Weights of a small audio embedding model.
Model: 5.22M parameters, log mel input, arch resnet_bottleneck, activation silu.
Rows from block 11 of a small audio embedding model, named by matrix and row number. Rows with one number belong to one channel. Each number is 500 + 40 x the weight over its row's rms, rounded and kept within 0 to 999. All counts start at 0. Numbers have three digits each.
Before each channel's rows are labels from the 100 clips, of 14976, where the channel reaches its highest value: "responds to" is what is common among them. Only what is clearly more common there than usual is listed. The data: single English command words and digits, spoken by a formant synthesiser in many voices. In brackets: how many of the 100.
# convs1: 3x3 conv (model.blocks.11.convs.1.weight, 192x192x3x3, each kernel summed), inputs 0-95
# convs2: expand pointwise conv (model.blocks.11.convs.2.weight, 768x192x1x1, transposed), outputs 0-95

responds to: voice: deep voice (100)
convs1.42:517525469482486510510571540515521528540543496497530490468442510525426488527525446459487518472500514475484453481458476484493539481492516463496511458466495479465429492512468406466407515478435479487505491484535502493500446564454552488471517537509462551442523444460487480479496452524456497514
convs2.42:552506480500500500442399472500538537511500500532518500563553401500513558481424535531531515500528438491500500549500605500500420484576521568500500477548542612585460500573600523439460492500531571500500404560622544500531500500483500517500439500441455500452451490500544596500436527461500516500

responds to: mains hum (38)
convs1.87:511477467473482474524485440467521490499526539515445475471512490474458488462470454482473485469460473498478452436500483505576496502542442468400511503488499460419437471459429436466490537545563582519457444480501468465490444499475486485453552491447558461457473459506518487548511514474421536464
convs2.87:500500439500500500496500594500530619500500385542474500459652500478447609436529500500500500500500454459500500621500549417545426500500527500500500546482473500558515500587563567474556500500500500500547500517484472500543430483500540522500500500401526533441436614500482500500435504418587500500

responds to: intonation: falling (52); voice: low voice (51); /oʊ/ (42)
convs1.169:512446546459519476525439490483498393465496527501502468524458504576504465477443497520473470490483514497487503513484440556470414479464500455507531458457426451537469483425478566471494510485446471499466515524501539437464514493487481488444481448477548468570496458483490495455420488478450529456
convs2.169:500500500500589500500472500500500451500500500500433500500508483500602500500500425500500481500500519522517500500588500504500511470500500500500495573494500500492486500500500500500442500500582464500500500500500500500464516500500500468498500444500429500500500500500500500437500500527422431513

responds to: /ɝ/ (38)
convs1.39:488509488435517451537470516404486499427450518500496469528503478444502508519483529497507373467437493466489551516520517487425435529423485488534511499507529511495486483588477580453514472470485562524603492447491449482570492439532513442511482510470515492544431432442535415489483533471458535510
convs2.39:517500483501500426500462416500500486444500500497500500524500407500499500500500500469531500500500490578500500500500500464441500500500500500381500485500487443457500417503387500518524413624500500500447569537500487461500500500404451500500500500500432606598500576500499494499465500515531500500

responds to: voice: deep voice (92)
convs1.51:486505482449445497427510406460495524429486509504513493508493411433497466507488486500439491453482477484505458452499480500436483501438415483444417506501497496438507486507467451460496503497495508476500393426418422481500485514484504496481497522485483532439478473504519440455510488518493440499
convs2.51:547500500444479500481427593551543458459500493521500486500500500523500500500500521500453506528500500496396454500500500500568500501416500444532500515519500500454617500628500473538475545500481590500493500500500500500500500542500547500500542500500580479500500557500500512500419500500511500528

responds to: mains hum (30)
convs1.48:500466504459486479396483454497481523449513495490478501457518422450504500532478449454459494448484484477485492491561521502371412565420433500496428501512534519496469464488462495506477530484502514528530447436440452491523447513460474495493478530480515514500477431482506455450494509482494411484
convs2.48:500583500467500500531457544500410500500569500500500503500477500543500492500438500500500520500500500500500420535625440500555513500500500500546506500500500500500500500525468500565500500500500446500500500500500484435503553500551420548475500500500500500524506549500500500434530527500547500504

responds to: voice: low voice (91); intonation: falling (67)
convs1.77:466536505471507470414514431490484505427488500413432471449453439470500516478533494494477497482484477426523533515495476456424442479437466467488416470480455477509503480518487531480501441460468469461528458458453468468510505389491540459451478471527465474529474469430469425416456480424479409461
convs2.77:500500500500500500500500427500435500487500500564500500500500500500500497500500500505556500500602500500461464487500500448500502500476500500450500500545500500381532499500500442525500500500656451500509500500500500593500500500500439500500500500533465500558500530500500521492500489500482425609

responds to: voice: high voice (100); intonation: rise then fall (75)
convs1.2:502470482499430461454453508468463441451441506438524456449431496542497464422474473489531468505467485496474454468444468481440469450453517442560431478451446478498495446443468468446515486474457439488456502532501541478469468524459462488445473452483456458463479547490487511437428500510467444552
convs2.2:498500586500500500502500534500500430467591500500415436499500469487500539574500500442500500500500500500500500500441500607437500500466421490500530500500500500500500589500500500524500500500500500500540500502500500500500558500500500434500500435500545423500500450433505500500500424500500500500

responds to: mains hum (49); clipping (28)
convs1.53:491466474465532418490448470442485471430419530434482428486497472427458514480463467474454435459451446480464504468479476467478408470453479486496500529453486483518400444504446538489454484491458484526499486447500449432507439399487455525486453492457545462522488432451449456454437524457493491460
convs2.53:500566500500500500500500500594500500481500548500500500539503500595500476541500500473500500500500492500500372484569578500477500500379457388500550500500500509557434500451478500609500425500500500500559500500500500418448500500500500500449627500500500437499531500500500500419565530544500471470

responds to: voice: high voice (99); intonation: rise then fall (78); mains hum (30)
convs1.131:437470405441462474481459527502489508509461487470544419531514512511462472470467490486482516473410426440474448412456445429461521440475498459461503512444442456421504433435464446455537435517520491542406463497480510439446510483497482550471461473459488472475444485454470460462491514508461452513
convs2.131:500439500436500500532500500455542471500423500525512553500500500500433565559500500530500437500500457498615569581432490513500500423559449580459500500398500500500500558571482500417584464440517500450451500500500500500512494547501539514498438519500500458497432478551500483487472541500497500492

responds to: voice: child-like voice (77); /ɝ/ (61)
convs1.155:482488495499499477497513444543541552451484544551484565556520454454522496600489513471524541492445465499533557441577574488516439574432459525521515539571594583470513465544527502544491477465513523545501484490420490538528492544509479545564542600480578590497481514522499540472541528534574513520
convs2.155:462402500500442535559500547500500540500448440565525500471500500455500485500510495585500500500537500500462500500500500500500500500500500500500500457500480502498500500532516557500500500534429500500522505465500479500652500500541500500526426513500500491506495500500474505600366477500468500500

responds to: /ɝ/ (49)
convs1.90:476537549493520536507548503493498478490507472394510496512465476469479545441537488505484453477517531475512529529450509475471463493492470499508477463480479496491434508576530495477455503436441401463557445507473464506516459403510575460534478410541463490500489516472529457474505478455503467462
convs2.90:500454532500468434500500500500449500432545584451500500500500500500500500500500488438514485460443500592500515500563500500422427528500500542425519500500500500544408495507525416500500462498611492570500500500551500500498500500391432486500419503481500500569500496500500500555548457489500500477

responds to: mains hum (53)
convs1.183:542527488459457477470512483461494463479495509437461485473510485483448493451510406460467487419490496506506440482440492497465438445470500498470457556501500453466421496477473438470402491535549521536492482477510495504479431448455490532510467452507506447444518479486537447477493524473467477481
convs2.183:500500500500556480522475632500570581479512500395500500475500500575500500500500500379445500500462467498500429606500500500500500531385500427500500500500500500563491500579500564589500500515519505501501500520500470500366484592500571500500567500355525500500451507465487510500542500500500618500

responds to: /eɪ/ (28)
convs1.165:503478470475452460479479502412516402462496503436508442505424518519441456423500494471456418434482491477477443476431418471482468407479514456487476481426455438486445493430488473487501487484448504486439518504529520444431510481473465501442509408474508435486515477477501473474450460442462472436
convs2.165:495593500500582500500534500575570500452500528468452500475480500553500554531500496500500613500500459500500418545500536500500500584439500422500500558489489500500500553505500533583500543500500500500572500475510477474500500625500577461500540454405485500466488522500488500500449552500500486500

responds to: voice: high voice (95); intonation: rise then fall (72); /oʊ/ (38)
convs1.31:525486463545502499436495429474496485489464382466475476516421513505471512458485460493526485528465510513464444468508502505433475517441523456516424494475497515483491500478477434471474529484454517453500516505449511492507447508457461468464489431463425489441529511525477524435489446463486435555
convs2.31:500500500503505500492428616500500500453500500451500425500500515493502500500500500462500500500500405500500500547432500585500500602473405500500500500523500412500500549500471500510500500408500500537500500500500500488503581445500500500500481500463585500500500500500500500500506500500498500500

responds to: voice: child-like voice (74)
convs1.81:461412494465465432500443518439504429460459454481521479499419518526468458466415461511505447491482482468433467483478459475474464455484508472521487447450459459484477480421464492481483495452426426510450501526498518471447477522472428491447425474415443473513485482487506496453475462539465484537
convs2.81:517500434500542500480496530589500500500490639447387500499500500559570500500500500500451500492462447500500448500480484500500490500401500500500500533466572500500500457500500500500441589500542500500500491570500525447442576455500500405455571401471571526500546500483531500497500528500457520500

responds to: mains hum (35)
convs1.33:494482500485482449477459487429505418461493437439475465478436479504479462429478492509458441462500490498469461496449450475428477438470490479496463468463447444489465501436440466488477497473447441428451475475457490451465473455476468457445413425471397448484497454460501474454484444466492476459
convs2.33:472528504500594500525500500557561531500486537500446453445494500564500500500500500500500600500500386506500443500500500500500510548405500454532573589500456500480500500500500565541511583459500500500497473479500439408500500589500561433500549437500500489500500611454454500500475500500500500491

responds to: voice: child-like voice (59)
convs1.185:483436490464477453492454525441505426463454465485516451517435512528513472474421479515505447504484479462436468490481460477450469466496527459533489461454446463481506462428481506471515516447411461516458487515499528467461480494472425492453424471424421488519479483474500501444466423521470497517
convs2.185:530501500532585505469480500574550500469504573500391500500500500559588500500500474500470500500500445500444500500500500500500505500406500500500500581500579500500500515500500500565437598500535422500500500581500534500500617500497500371500581384500500500468556500500535500473500526500500500500

responds to: intonation: falling (52)
convs1.110:523483511470522465485474508441504359472472454453494464508456510524473455470486503531457440537514483512500434513503446485432465498448523467520479435474473484508510513393460472489522469511431478467457517472474537486443480507453475501489500436480439473489503453476500489444443445508476491373
convs2.110:500534500509500542532500500500554458484480500500493500486500500500562500500500439520505500500500475500498424500500500500487501500400500428500500617478500500500554500500510510500486607500536479500500500500500446500500522561542547462500598478471500500482500541500463507500493572500500500500

responds to: voice: deep voice (100)
convs1.187:419515437443463482463518470518450510476448449507540460453466495472451446498510485478469505465438430442476490474476464440462478474467491483468473495449466455426474466454483451465487424463490488447420447464457469455412483526457522434446510527503425494484442478459481439458434429508444479482
convs2.187:576531500527500500430500500500469500500470474436467500561500459500570500481440535500417500500500500490538500500500544433500500534500500500500500500500578500500519465500550500500415500590439494500500500563544589500500500500500477455500504462500583549500538474500589547423566500560434500500

responds to: voice: low voice (96)
convs1.1:507470475459508475435455415444470493452440505435399453483463454464468486476480477492424458471455426485490519473475464465442430494446456472472463489453488472486429445533448481445485480473479475476498487429454452447511481400500473455435488471488503489513484420468436451448488483413452442446
convs2.1:500516500554520500500500493524460552500544439500500467500500500480470451500500568500500500444637434500479505460582500525482500575500500498500543500500500479545439563461500441479506500485500500537536500500564500510447500494468464500460553500500500500591512499426500500508505498469486501500

responds to: voice: child-like voice (73); intonation: rise then fall (54)
convs1.188:453473517465533560515506472456492521539530491419453448490474500472480510509480469605493502464533511514483454488538511434459561517488511473468510408518499483488516518511435464445421447422443426485480459494488464460486424491513470482509429480485481537492500450489553456453461458458435486499
convs2.188:500500478500500500500500376518500386500500458489500500456500500460484500502500500498546500544500500500553492500500500409452500540499500506500451500466429463500466500500574441502500481500532456500500504500553500540500500500500500500555467515585394500476500500500500525500500527542499395548

responds to: voice: high voice (97); intonation: falling (73); /oʊ/ (42)
convs1.179:568530514498549486458502441498530554466523522459506502492546499491599567532497457552515507457555549567484508548563533560445476595424484524511475472486516481576476534505458568527481580501517540437514468464429467487496501562486500438501498602498522523564482478548546524403532533490504448486
convs2.179:500505517500500533548500500577500558460453402581570549500545489500500500530500464586633500520509500500568500500500500500503500500500500500442501503407500500451500559513500581517500500500530525449500495500508500500500410623500500571500541572500500450500500532500500492500436500410500500500

responds to: voice: high voice (87)
convs1.22:492459494446502486495462473481505462460455492449490433507409498518493462436459512543507487446453442490451505465454422494464449425459503428509514451429414430479487454450490526479524494500438453474437506510498512447443521472507472503425469437445447429534484496468482492467453469469447485495
convs2.22:500495500528538500500500514552606500500500535500427469563367500525502500500500478479500500500500500512500449500500500500497528558500500465474500564500500500540538500483500500540500500550588500500500500500567500500450603500500608433500563441541487500500500500500500500500518500485412488500

responds to: voice: child-like voice (95); /ɑ/ (32)
convs1.4:465454492492481495485460496452524419472482427448491501526414508536469465439442479523497472498486468481484466493436463478475473430494522478511480406462429472483485490450502493480479504450399404488469493518512513493484473487480457493447439428455430419502489503488487494463462375479487484500
convs2.4:500504500500500500500500555568494568500500525447385500502500500574545500447500500452500500500500435500459445451500500500460470528393500440500500546484500463486500457500500500574500566500500500500500479500542518422466607485489500355500587388500536525468500500500500500500500500500400549500

responds to: voice: child-like voice (91); intonation: rise then fall (51); /oʊ/ (40)
convs1.126:541467486481448502532474517504459464546488570555519507491534490494489475516469407463504498459442472532452456423501489528535536499536489525475543552513503518458442486460424455477476539530539567586488494506526507525496379557429490531535563538473570451456497466490509470556546562534490535458
convs2.126:532455500500500617500493571506527600500500426482495500468500500500500500535500446481427500500500512510514500577500492500575500504500500500500500500500500500464481457584549592500500523532500500456500500500500500532500500514550540505578505486500532532464434606500500510571425486408465500500

responds to: /ɝ/ (36)
convs1.85:471483473507529494487487479425476480443497518487470546600520482473531525569492505529530466484518527459463528526519555544472434521455473535543467533545569549454497515571497484503446534518525527569551524503456500515554457566524489612537445579459526511456525494562524552439503509576541480523
convs2.85:451472530500433550592577568500500560500471407527541500463535500500500517576500500500500500500517476500500476547475500500500500500500440500419500500500500500500524559512527529507542519500493601485500500500500436500638500563546500555500472540500533472442500500500500500594369518463470574500